Rows from block 6 of the image encoder of a small image captioner, named by matrix and row number. Each number is 50 + 12 x the weight over its row's rms, rounded and kept within 0 to 99. All counts start at 0. After the name is the row's rms in percent of the matrix's.
After each channel's rows are labels from the 100 images, of 14976, where the channel reaches its highest value: "patch colour" is the nearest of a few named colours to the mean colour under the peak; "strongest on" is what is common among them. Only what is clearly more common there than usual is listed. The data: made-up ball-and-stick molecule models. In brackets: how many of the 100, against the usual share in percent.
# pw: pointwise conv (encoder.blocks.6.pw.weight, 320x320x1x1, standardized in use), inputs 64-127

pw.189 097:52 41 56 54 53 45 29 53 61 36 47 47 40 50 51 42 46 69 51 51 61 27 58 69 50 17 36 51 41 35 40 40 17 53 50 52 60 35 67 65 50 54 45 34 42 28 46 21 46 45 45 41 38 41 63 48 36 40 64 48 31 50 51 46
patch colour: red (52 vs 0.6); brown (41 vs 9)
strongest on: red ball (100 vs 64.8); small balls on sticks (78 vs 33.2); balls: five (28 vs 9.9)

pw.21 069:40 47 63 49 33 62 36 50 32 46 67 45 42 87 48 53 41 59 43 70 47 55 59 47 64 61 64 41 61 40 60 40 38 54 36 56 44 59 61 44 56 60 59 32 48 32 64 60 38 41 52 57 50 47 66 35 18 60 53 44 47 47 52 43
patch colour: brown (51 vs 9); red (44 vs 0.6)
strongest on: red ball (100 vs 64.8); small balls on sticks (89 vs 33.2)

pw.177 095:54 49 76 29 57 34 53 67 68 42 57 38 41 46 61 48 58 50 73 52 48 58 49 40 47 49 33 41 58 69 40 55 46 43 50 41 48 56 57 75 54 41 45 42 42 57 49 44 64 47 40 64 53 46 40 54 26 31 33 30 50 68 35 59
patch colour: blue (56 vs 1.3)
strongest on: small balls on sticks (83 vs 33.2); balls: four (26 vs 10.2)

pw.279 104:67 61 57 45 64 34 49 56 46 39 58 39 50 47 44 69 35 34 45 39 51 41 56 38 39 40 41 49 56 43 28 40 50 58 56 54 77 48 67 54 36 67 74 42 50 08 42 49 35 53 40 50 38 59 55 45 28 65 56 48 45 53 47 23
patch colour: brown (59 vs 9); orange (38 vs 0.5)
strongest on: orange ball (100 vs 27.6); small balls on sticks (77 vs 33.2)

pw.203 092:61 46 59 40 46 44 45 30 29 60 60 47 59 47 63 49 46 39 56 60 42 69 52 69 48 63 38 56 35 64 41 46 40 41 49 53 53 70 46 28 63 71 43 38 56 41 43 45 71 27 71 37 46 32 80 37 59 47 57 51 47 46 62 63
patch colour: red (49 vs 0.6); brown (45 vs 9)
strongest on: red ball (100 vs 64.8); small balls on sticks (80 vs 33.2); balls: five (26 vs 9.9)

pw.62 099:47 45 48 66 67 68 51 82 35 42 58 25 41 54 47 57 46 51 62 42 48 32 55 38 44 43 47 63 64 40 44 59 58 59 45 47 62 44 64 40 51 38 66 52 46 60 24 64 47 54 27 61 48 48 49 48 51 51 45 51 45 60 42 40
patch colour: brown (56 vs 9); orange (42 vs 0.5)
strongest on: orange ball (100 vs 27.6); small balls on sticks (75 vs 33.2)

pw.200 113:59 44 70 68 49 55 53 57 43 33 41 56 46 44 55 55 34 49 60 51 42 48 55 66 47 54 56 46 39 31 32 35 35 15 39 57 66 72 64 39 40 66 50 20 27 17 53 48 58 38 35 38 21 52 68 42 48 41 64 50 47 41 41 23
patch colour: red (45 vs 0.6); brown (45 vs 9)
strongest on: red ball (100 vs 64.8); small balls on sticks (82 vs 33.2)

pw.306 101:58 43 44 36 50 44 50 47 51 67 60 55 60 34 68 43 65 39 67 36 56 45 34 39 29 63 50 64 40 53 70 52 51 61 41 67 43 74 45 61 80 47 27 72 54 43 51 45 55 41 66 65 46 51 50 59 57 56 34 22 55 58 22 57
patch colour: blue (85 vs 1.3)
strongest on: blue ball (100 vs 65); small balls on sticks (84 vs 33.2)

pw.152 088:59 22 41 46 57 44 45 59 27 65 59 33 48 55 60 25 48 37 50 48 36 38 41 57 54 46 59 50 13 51 54 48 50 61 50 47 41 56 51 56 45 73 56 38 45 54 48 45 52 80 58 36 14 38 66 44 58 81 52 48 44 51 43 54
patch colour: red (44 vs 0.6); brown (44 vs 9)
strongest on: red ball (100 vs 64.8); small balls on sticks (86 vs 33.2)

pw.130 090:62 47 56 60 57 50 22 46 62 50 58 57 46 55 53 46 65 53 40 57 34 50 45 40 56 48 48 31 43 48 53 46 34 42 42 53 57 47 45 68 45 51 52 80 65 61 48 43 61 29 44 65 43 52 51 63 54 34 48 37 41 68 48 70
patch colour: blue (86 vs 1.3)
strongest on: blue ball (100 vs 65); small balls on sticks (88 vs 33.2); balls: four (27 vs 10.2)

pw.46 100:67 54 44 49 46 65 47 46 52 66 46 32 53 46 42 42 52 46 33 47 38 51 45 41 52 59 43 57 49 31 46 73 43 50 34 55 55 59 45 44 77 49 54 28 41 55 49 53 55 34 99 41 61 33 40 56 87 52 34 25 46 67 33 71
patch colour: brown (33 vs 9); red (31 vs 0.6)
strongest on: small balls on sticks (81 vs 33.2)

pw.187 079:42 53 44 47 55 44 53 64 69 50 38 47 55 50 75 57 30 52 37 41 40 53 52 56 61 50 45 42 51 59 63 77 40 41 52 51 34 56 64 86 35 53 53 62 75 27 52 29 48 70 25 57 35 46 39 57 25 68 50 48 44 64 57 42
patch colour: blue (81 vs 1.3)
strongest on: blue ball (100 vs 65); small balls on sticks (85 vs 33.2)

pw.270 121:38 36 61 37 45 57 42 47 51 46 50 68 50 45 45 32 26 60 54 50 67 48 68 58 62 46 52 53 27 59 39 44 39 47 44 58 50 51 59 46 40 45 47 24 47 16 33 38 41 49 18 57 45 38 46 42 36 35 57 44 44 37 36 53
patch colour: yellow (42 vs 0.4); orange (36 vs 0.5)
strongest on: yellow ball (100 vs 41.4); small balls on sticks (86 vs 33.2)

pw.13 096:69 48 46 86 51 40 63 49 27 39 40 47 79 63 43 37 38 31 53 70 43 66 50 42 60 49 57 57 52 59 72 63 39 29 41 49 54 49 39 54 53 51 42 55 42 56 69 65 51 71 66 44 73 32 67 35 35 38 42 62 49 46 50 53
patch colour: green (92 vs 1)
strongest on: green ball (100 vs 41.1); small balls on sticks (91 vs 33.2)

pw.264 091:43 49 49 51 41 56 52 45 41 76 36 49 68 31 35 21 48 49 55 41 54 44 45 56 58 53 39 65 15 64 61 56 50 44 60 37 46 57 49 56 53 38 36 47 34 61 44 48 56 27 64 39 41 25 44 47 79 27 46 49 53 51 52 68
patch colour: red (50 vs 0.6); brown (39 vs 9)
strongest on: small balls on sticks (81 vs 33.2)

pw.153 096:55 41 44 47 37 43 44 87 67 53 71 39 51 40 76 30 48 40 58 44 34 46 64 62 47 46 38 51 46 41 47 50 53 34 40 56 58 41 54 39 60 69 44 51 61 66 33 42 56 70 62 60 47 50 62 27 52 70 59 40 43 65 60 46
patch colour: red (42 vs 0.6); brown (40 vs 9)
strongest on: small balls on sticks (71 vs 33.2); balls: four (28 vs 10.2); balls: five (25 vs 9.9)

pw.319 098:61 39 49 43 49 43 37 66 53 22 54 37 39 46 93 40 40 49 49 45 34 43 63 73 51 38 48 33 42 34 62 81 31 38 35 63 47 57 59 84 42 49 31 69 79 39 47 42 49 54 54 84 39 41 54 38 33 50 51 43 45 69 47 34
patch colour: blue (85 vs 1.3)
strongest on: blue ball (100 vs 65); small balls on sticks (84 vs 33.2)

pw.314 093:53 48 65 50 42 37 44 42 47 57 47 50 46 49 29 45 48 41 51 48 48 49 52 82 48 61 47 61 40 31 35 29 57 60 49 51 72 63 44 31 65 79 46 38 39 25 36 48 52 41 31 41 24 52 74 30 40 46 66 47 37 42 61 30
patch colour: red (46 vs 0.6); brown (45 vs 9)
strongest on: red ball (100 vs 64.8); small balls on sticks (82 vs 33.2)

pw.103 083:78 35 39 61 72 47 50 50 27 45 51 39 38 55 54 60 66 44 58 46 44 37 50 60 39 46 49 52 67 48 62 75 44 44 60 61 33 60 58 67 64 46 43 81 47 44 58 47 36 40 43 72 43 50 56 46 43 39 56 48 64 83 56 72
patch colour: blue (84 vs 1.3)
strongest on: blue ball (100 vs 65); small balls on sticks (83 vs 33.2)

pw.176 113:50 57 55 49 39 54 48 53 41 71 36 46 70 54 17 31 39 60 41 47 49 50 56 34 47 52 55 60 41 80 67 53 54 53 63 36 59 45 59 46 45 50 43 44 60 61 54 66 55 57 41 62 41 54 51 60 62 62 45 41 52 25 49 42
patch colour: green (83 vs 1)
strongest on: green ball (91 vs 41.1); small balls on sticks (89 vs 33.2)

pw.142 086:42 66 54 68 50 49 64 34 38 43 45 54 37 55 41 42 40 71 49 55 60 31 52 27 44 67 55 45 47 74 54 66 71 66 64 52 41 40 34 30 55 37 51 48 47 50 31 34 52 59 34 58 90 47 32 65 46 39 55 48 53 48 22 45
patch colour: green (95 vs 1)
strongest on: green ball (100 vs 41.1); small balls on sticks (76 vs 33.2)

pw.194 100:56 51 49 35 41 39 45 39 77 49 62 56 44 43 59 34 44 51 67 44 74 37 60 49 63 45 31 43 60 60 22 40 54 53 51 69 47 45 48 45 43 47 34 12 40 41 43 43 46 51 38 54 66 53 41 50 36 26 51 61 44 44 28 54
patch colour: yellow (46 vs 0.4); orange (31 vs 0.5)
strongest on: yellow ball (100 vs 41.4); small balls on sticks (87 vs 33.2)

pw.77 097:25 77 59 46 65 57 55 46 65 37 47 55 53 69 60 75 32 57 55 45 50 39 68 37 44 57 55 64 59 41 54 52 42 55 50 42 47 39 65 62 45 46 68 33 47 26 48 61 66 34 48 67 49 54 43 47 23 68 43 49 57 42 38 27
patch colour: pink (34 vs 13.1)
strongest on: space-filling (86 vs 32.9); balls: four (36 vs 10.2); balls: three (30 vs 9.8); balls: five (25 vs 9.9)

pw.299 077:39 39 67 44 21 64 52 37 40 36 51 40 41 39 45 55 41 63 54 66 68 55 58 49 62 58 65 57 69 72 38 48 66 43 65 40 49 62 35 42 42 58 43 40 36 27 75 46 48 63 56 43 60 52 77 73 59 60 51 32 56 47 19 37
patch colour: purple (82 vs 0.6)
strongest on: purple ball (100 vs 27.3); small balls on sticks (83 vs 33.2)

pw.192 103:50 50 47 25 52 46 52 42 54 51 41 70 46 40 49 26 32 44 64 39 74 38 53 46 46 47 44 56 52 52 24 62 39 30 36 51 36 39 46 50 27 39 35 49 48 13 28 38 52 70 37 52 51 43 45 50 30 30 43 57 56 50 35 54
patch colour: yellow (37 vs 0.4); orange (35 vs 0.5)
strongest on: yellow ball (100 vs 41.4); small balls on sticks (91 vs 33.2)

pw.94 102:36 40 48 27 47 45 56 52 33 47 45 70 42 48 41 42 43 71 56 57 59 83 65 52 39 71 53 63 49 59 59 54 45 62 49 32 55 51 50 49 54 47 72 48 67 40 66 65 70 57 18 35 43 48 58 57 45 40 66 53 50 65 57 48
patch colour: purple (84 vs 0.6)
strongest on: purple ball (100 vs 27.3); small balls on sticks (86 vs 33.2)

pw.155 084:49 43 44 49 78 52 67 36 29 46 64 51 43 50 61 49 69 53 49 66 69 49 34 44 58 66 42 37 40 84 60 62 55 44 59 50 46 59 51 61 46 34 64 91 48 95 52 50 51 41 67 57 59 34 30 48 68 45 69 39 57 56 38 52
patch colour: purple (75 vs 0.6)
strongest on: small balls on sticks (92 vs 33.2); purple ball (88 vs 27.3)

pw.147 097:42 46 54 39 49 46 49 40 64 43 50 64 47 61 53 49 46 53 58 40 56 51 48 47 53 46 50 42 44 59 39 40 58 39 35 48 45 35 32 48 30 31 39 25 49 59 63 44 41 76 58 38 54 49 53 51 58 53 42 55 49 46 55 57
patch colour: yellow (40 vs 0.4); orange (33 vs 0.5)
strongest on: yellow ball (100 vs 41.4); small balls on sticks (91 vs 33.2)

pw.219 080:51 37 42 35 48 62 47 51 42 87 32 38 69 36 40 17 48 43 61 53 48 51 45 36 56 61 60 54 12 58 54 45 27 52 60 36 62 61 40 61 75 36 60 45 60 50 46 57 45 49 60 48 67 42 49 59 74 70 41 62 63 35 35 61
patch colour: purple (75 vs 0.6)
strongest on: purple ball (96 vs 27.3); small balls on sticks (92 vs 33.2)

pw.24 096:45 42 57 57 43 43 57 72 38 56 60 67 32 68 70 62 60 56 37 39 41 63 50 24 48 65 63 59 39 34 70 62 41 58 76 56 53 66 40 57 64 41 69 60 67 28 38 39 56 44 44 53 52 47 56 44 66 55 63 63 53 59 27 46
patch colour: purple (54 vs 0.6); blue (30 vs 1.3)
strongest on: small balls on sticks (92 vs 33.2); purple ball (64 vs 27.3)

pw.48 089:46 41 46 41 44 33 58 67 55 37 49 42 36 54 46 54 63 65 39 66 47 45 43 47 48 43 62 43 66 38 61 38 43 57 72 51 65 34 26 43 29 52 53 55 57 81 59 64 44 59 41 38 69 45 42 71 48 64 50 57 37 47 57 74
patch colour: purple (82 vs 0.6)
strongest on: purple ball (100 vs 27.3); small balls on sticks (96 vs 33.2)

pw.41 077:50 49 59 32 34 22 58 53 61 47 34 56 48 36 57 53 56 55 42 41 45 36 41 50 41 66 58 62 51 30 80 40 54 52 69 52 37 53 52 53 57 27 68 33 44 44 39 53 39 45 61 63 61 53 69 63 56 58 37 51 38 41 59 50
patch colour: purple (83 vs 0.6)
strongest on: purple ball (100 vs 27.3); small balls on sticks (86 vs 33.2)

pw.184 107:82 41 50 66 56 57 58 75 42 39 79 33 48 36 54 48 42 38 64 44 32 45 52 33 50 44 35 54 39 50 50 57 55 73 55 66 61 62 62 66 58 83 22 70 76 44 49 51 46 54 65 54 63 33 42 51 30 34 41 35 45 79 46 26
patch colour: brown (55 vs 9); orange (42 vs 0.5)
strongest on: orange ball (100 vs 27.6); small balls on sticks (75 vs 33.2); balls: six (25 vs 9.9)

pw.149 109:28 64 56 56 54 46 37 60 69 29 49 55 53 74 63 67 42 49 42 48 40 49 50 50 42 41 54 49 75 38 61 45 39 52 45 48 50 32 60 48 38 52 68 29 49 39 53 45 47 53 31 42 56 65 43 40 36 67 40 65 45 46 66 43
patch colour: pink (31 vs 13.1)
strongest on: space-filling (86 vs 32.9); balls: four (36 vs 10.2); balls: three (28 vs 9.8); balls: five (26 vs 9.9)

pw.30 124:69 41 78 53 51 57 47 51 43 41 57 43 46 72 68 62 49 36 41 49 40 49 61 86 65 43 52 51 67 45 40 38 49 41 41 63 50 73 53 29 56 75 59 39 49 27 32 48 63 44 33 46 38 58 65 40 48 43 58 42 58 35 48 50
patch colour: red (48 vs 0.6); brown (43 vs 9)
strongest on: red ball (100 vs 64.8); small balls on sticks (82 vs 33.2)

pw.164 094:66 45 46 45 33 54 49 46 37 77 39 49 89 43 42 18 54 57 59 39 59 52 40 40 57 60 44 64 00 69 41 52 43 42 48 38 50 67 28 61 62 42 46 54 34 86 42 45 46 49 83 43 46 38 45 41 82 49 40 40 62 37 34 60
patch colour: orange (26 vs 0.5)
strongest on: small balls on sticks (83 vs 33.2)

pw.86 102:55 51 43 72 58 19 31 37 59 38 52 35 72 66 36 54 56 54 48 45 41 46 69 68 52 46 21 49 57 47 57 51 50 29 42 59 62 45 53 57 34 48 56 53 56 71 42 50 42 71 17 32 23 46 51 69 33 38 52 42 42 50 63 50
patch colour: red (47 vs 0.6); brown (46 vs 9)
strongest on: red ball (100 vs 64.8); small balls on sticks (83 vs 33.2); balls: five (27 vs 9.9)

pw.222 086:39 54 56 57 57 30 41 51 62 54 52 52 45 66 47 67 31 47 45 40 29 65 60 31 72 57 56 35 49 59 48 56 47 65 55 47 62 52 49 48 29 56 61 46 59 80 65 51 60 51 17 48 35 47 48 50 35 39 75 52 53 47 56 39
patch colour: purple (85 vs 0.6)
strongest on: purple ball (100 vs 27.3); small balls on sticks (86 vs 33.2)

pw.107 088:57 44 58 26 42 56 39 84 54 53 78 24 48 33 66 47 37 45 52 44 46 39 57 46 54 56 57 53 40 35 70 61 53 48 39 71 57 56 71 93 34 49 28 67 61 30 51 50 45 46 39 79 59 50 48 51 33 45 40 46 46 54 56 31
patch colour: blue (85 vs 1.3)
strongest on: blue ball (100 vs 65); small balls on sticks (84 vs 33.2)

pw.271 110:82 34 50 76 62 51 68 48 37 48 58 38 51 43 24 47 44 55 62 51 51 56 45 40 48 35 41 54 48 43 35 50 69 48 59 47 58 55 47 47 56 75 24 55 30 17 32 35 63 57 51 55 50 52 64 58 42 53 61 39 38 57 35 35
patch colour: brown (57 vs 9); orange (40 vs 0.5)
strongest on: orange ball (100 vs 27.6); small balls on sticks (78 vs 33.2)

pw.1 092:45 32 49 55 46 56 23 59 44 45 59 38 35 48 61 40 51 43 57 57 52 52 56 60 49 37 59 56 33 50 55 59 37 45 34 58 48 64 18 53 52 36 35 39 36 62 77 56 62 25 53 53 39 57 60 62 54 22 52 48 41 75 62 76
patch colour: blue (96 vs 1.3)
strongest on: blue ball (100 vs 65); small balls on sticks (89 vs 33.2); balls: three (51 vs 9.8); balls: four (31 vs 10.2)

pw.85 102:81 42 54 49 55 36 44 60 39 42 41 43 59 59 63 58 44 53 45 50 42 64 55 59 54 51 45 44 61 18 52 52 49 52 46 65 41 57 48 65 52 55 51 60 69 37 43 66 61 55 45 63 36 50 58 45 53 50 53 58 52 76 38 53
patch colour: red (46 vs 0.6); brown (46 vs 9)
strongest on: red ball (100 vs 64.8); small balls on sticks (82 vs 33.2)

pw.242 077:60 46 47 43 51 49 40 44 53 55 63 38 74 59 66 31 52 33 49 48 51 58 50 53 54 49 53 49 47 42 56 78 46 37 48 61 51 58 56 99 73 34 47 65 82 24 50 46 38 54 50 63 29 31 56 29 44 74 63 43 55 61 48 49
patch colour: blue (82 vs 1.3)
strongest on: blue ball (100 vs 65); small balls on sticks (85 vs 33.2)

pw.278 109:48 46 59 26 63 43 51 49 59 13 53 48 53 43 54 53 59 28 44 46 52 33 50 67 46 37 32 47 56 66 71 43 47 59 50 40 49 43 52 72 52 49 67 52 50 64 55 55 47 34 52 53 47 58 55 43 74 46 46 65 49 37 64 29
patch colour: red (49 vs 0.6); brown (44 vs 9)
strongest on: red ball (100 vs 64.8); small balls on sticks (62 vs 33.2); balls: four (38 vs 10.2); balls: five (30 vs 9.9)

pw.209 097:40 33 49 47 57 65 42 45 76 39 64 50 53 49 59 56 61 45 48 34 58 56 60 47 52 53 58 39 57 35 51 75 51 46 55 61 46 68 36 54 55 51 37 47 62 34 92 46 51 41 67 38 65 64 51 40 43 16 44 65 41 66 49 41
patch colour: grey (54 vs 6.7)
strongest on: balls: three (68 vs 9.8)

pw.158 108:57 36 50 65 47 55 50 55 48 49 46 41 56 52 40 48 49 55 51 42 44 49 54 77 66 50 38 61 49 47 44 32 42 46 37 59 42 64 41 43 51 69 50 29 45 55 31 37 66 72 51 32 49 37 72 56 42 52 66 52 47 34 54 46
patch colour: red (50 vs 0.6); brown (43 vs 9)
strongest on: red ball (100 vs 64.8); small balls on sticks (82 vs 33.2); balls: five (25 vs 9.9)

pw.185 085:58 41 54 50 53 73 60 43 49 24 48 52 34 49 49 57 70 43 55 46 53 58 50 56 45 55 30 52 62 48 32 48 37 45 44 40 58 42 57 52 50 54 40 66 58 61 37 23 40 74 59 47 56 48 24 48 51 56 61 51 46 54 53 44
patch colour: brown (55 vs 9); orange (42 vs 0.5)
strongest on: orange ball (100 vs 27.6); small balls on sticks (78 vs 33.2)

pw.101 086:45 70 56 42 47 60 60 33 48 73 43 48 42 36 41 47 29 50 50 45 45 40 50 68 44 55 53 42 49 63 65 43 51 31 53 51 49 48 60 43 55 62 53 46 42 29 51 52 48 42 51 43 73 56 63 44 58 62 43 53 63 33 39 49
patch colour: green (92 vs 1)
strongest on: green ball (100 vs 41.1); small balls on sticks (90 vs 33.2)

pw.160 091:35 57 65 41 50 46 50 34 43 30 50 38 20 45 41 42 49 54 65 52 62 53 53 50 44 40 38 48 55 49 28 56 58 37 20 52 58 31 43 60 60 61 22 59 41 42 62 36 47 67 40 51 43 61 49 57 43 53 44 54 46 40 55 53
patch colour: orange (36 vs 0.5); yellow (30 vs 0.4)
strongest on: yellow ball (100 vs 41.4); small balls on sticks (92 vs 33.2)

pw.16 091:80 45 53 42 32 43 49 47 55 30 72 40 44 59 53 54 63 36 60 48 39 58 47 43 53 58 40 49 48 39 40 50 42 35 42 53 70 48 45 44 53 53 44 64 49 59 63 45 75 21 66 59 60 62 47 49 38 55 68 57 42 69 51 63
patch colour: blue (93 vs 1.3)
strongest on: blue ball (100 vs 65); small balls on sticks (90 vs 33.2); balls: three (41 vs 9.8); balls: four (31 vs 10.2)

pw.235 089:50 40 66 33 39 37 69 54 39 57 30 32 43 50 58 52 49 86 56 62 61 53 60 54 47 34 50 48 51 63 46 53 23 43 40 64 36 62 52 30 41 43 31 42 52 35 59 51 45 61 27 47 40 38 46 73 45 57 44 48 44 40 57 38
patch colour: orange (36 vs 0.5); yellow (28 vs 0.4)
strongest on: yellow ball (100 vs 41.4); small balls on sticks (92 vs 33.2)

pw.239 094:44 63 55 37 62 44 41 31 52 34 46 45 48 64 65 65 25 44 52 47 37 45 63 54 49 45 43 45 62 33 50 41 49 23 33 60 50 35 65 44 46 53 73 35 65 27 53 41 55 69 24 54 43 57 51 47 30 58 42 52 51 52 44 32
patch colour: pink (31 vs 13.1)
strongest on: space-filling (70 vs 32.9); balls: four (35 vs 10.2); balls: three (28 vs 9.8); balls: five (26 vs 9.9)

pw.157 079:54 42 48 59 57 39 48 65 36 57 73 50 18 48 44 53 33 52 42 38 41 60 56 69 64 43 47 41 40 33 60 59 58 65 63 44 54 55 50 40 50 57 46 69 55 14 50 51 47 72 34 40 47 56 60 53 39 86 49 33 43 62 29 50
patch colour: brown (52 vs 9); red (27 vs 0.6)
strongest on: small balls on sticks (80 vs 33.2)

pw.19 099:37 56 63 38 49 55 36 44 65 41 47 48 82 60 70 53 49 55 48 48 45 56 65 51 42 50 51 56 44 54 31 76 58 43 40 55 54 47 42 61 38 50 46 48 57 49 64 44 39 60 33 38 41 65 54 44 30 52 49 67 42 51 34 76
patch colour: grey (52 vs 6.7); pink (32 vs 13.1)
strongest on: balls: three (44 vs 9.8)

pw.282 085:58 38 50 22 53 25 21 49 28 37 48 69 49 29 53 61 52 71 36 52 59 46 43 60 46 70 47 53 48 43 55 46 55 76 66 54 64 81 55 48 38 68 71 56 43 25 45 65 66 42 45 48 50 36 61 55 64 41 63 39 73 53 41 41
patch colour: purple (81 vs 0.6)
strongest on: purple ball (100 vs 27.3); small balls on sticks (89 vs 33.2)

pw.241 112:53 44 51 30 43 55 58 37 47 77 37 51 63 40 42 42 52 42 51 45 61 36 37 50 48 37 35 56 54 50 40 53 36 22 28 55 35 56 43 55 57 34 21 28 47 55 42 38 46 52 66 70 65 45 41 58 55 36 42 50 52 53 48 57
patch colour: orange (35 vs 0.5); yellow (29 vs 0.4)
strongest on: yellow ball (100 vs 41.4); small balls on sticks (89 vs 33.2)

pw.148 114:48 43 53 44 42 55 40 65 61 39 78 33 50 59 54 38 65 44 66 55 48 59 42 47 54 51 68 45 50 58 43 61 54 57 49 53 61 51 47 60 76 46 54 77 61 45 69 57 64 22 67 43 74 59 43 41 70 36 55 59 44 77 49 61
patch colour: orange (54 vs 0.5); brown (42 vs 9)
strongest on: orange ball (100 vs 27.6); small balls on sticks (64 vs 33.2); balls: three (33 vs 9.8)

pw.317 091:43 55 46 45 62 43 54 46 59 52 27 31 48 57 85 59 35 62 33 54 59 39 42 42 41 42 57 64 45 59 35 56 58 28 51 44 66 53 50 50 24 49 51 56 63 29 49 41 44 44 32 53 38 51 53 56 49 38 53 54 42 56 39 17
patch colour: blue (67 vs 1.3)
strongest on: small balls on sticks (76 vs 33.2)

pw.51 113:45 46 43 44 42 42 42 63 50 43 53 73 42 47 41 59 38 69 61 44 44 39 45 30 67 81 78 45 45 45 78 34 53 93 94 53 50 57 46 46 41 43 90 46 35 29 41 72 38 47 54 52 58 43 45 53 64 42 62 47 62 46 36 61
patch colour: purple (84 vs 0.6)
strongest on: purple ball (100 vs 27.3); small balls on sticks (86 vs 33.2)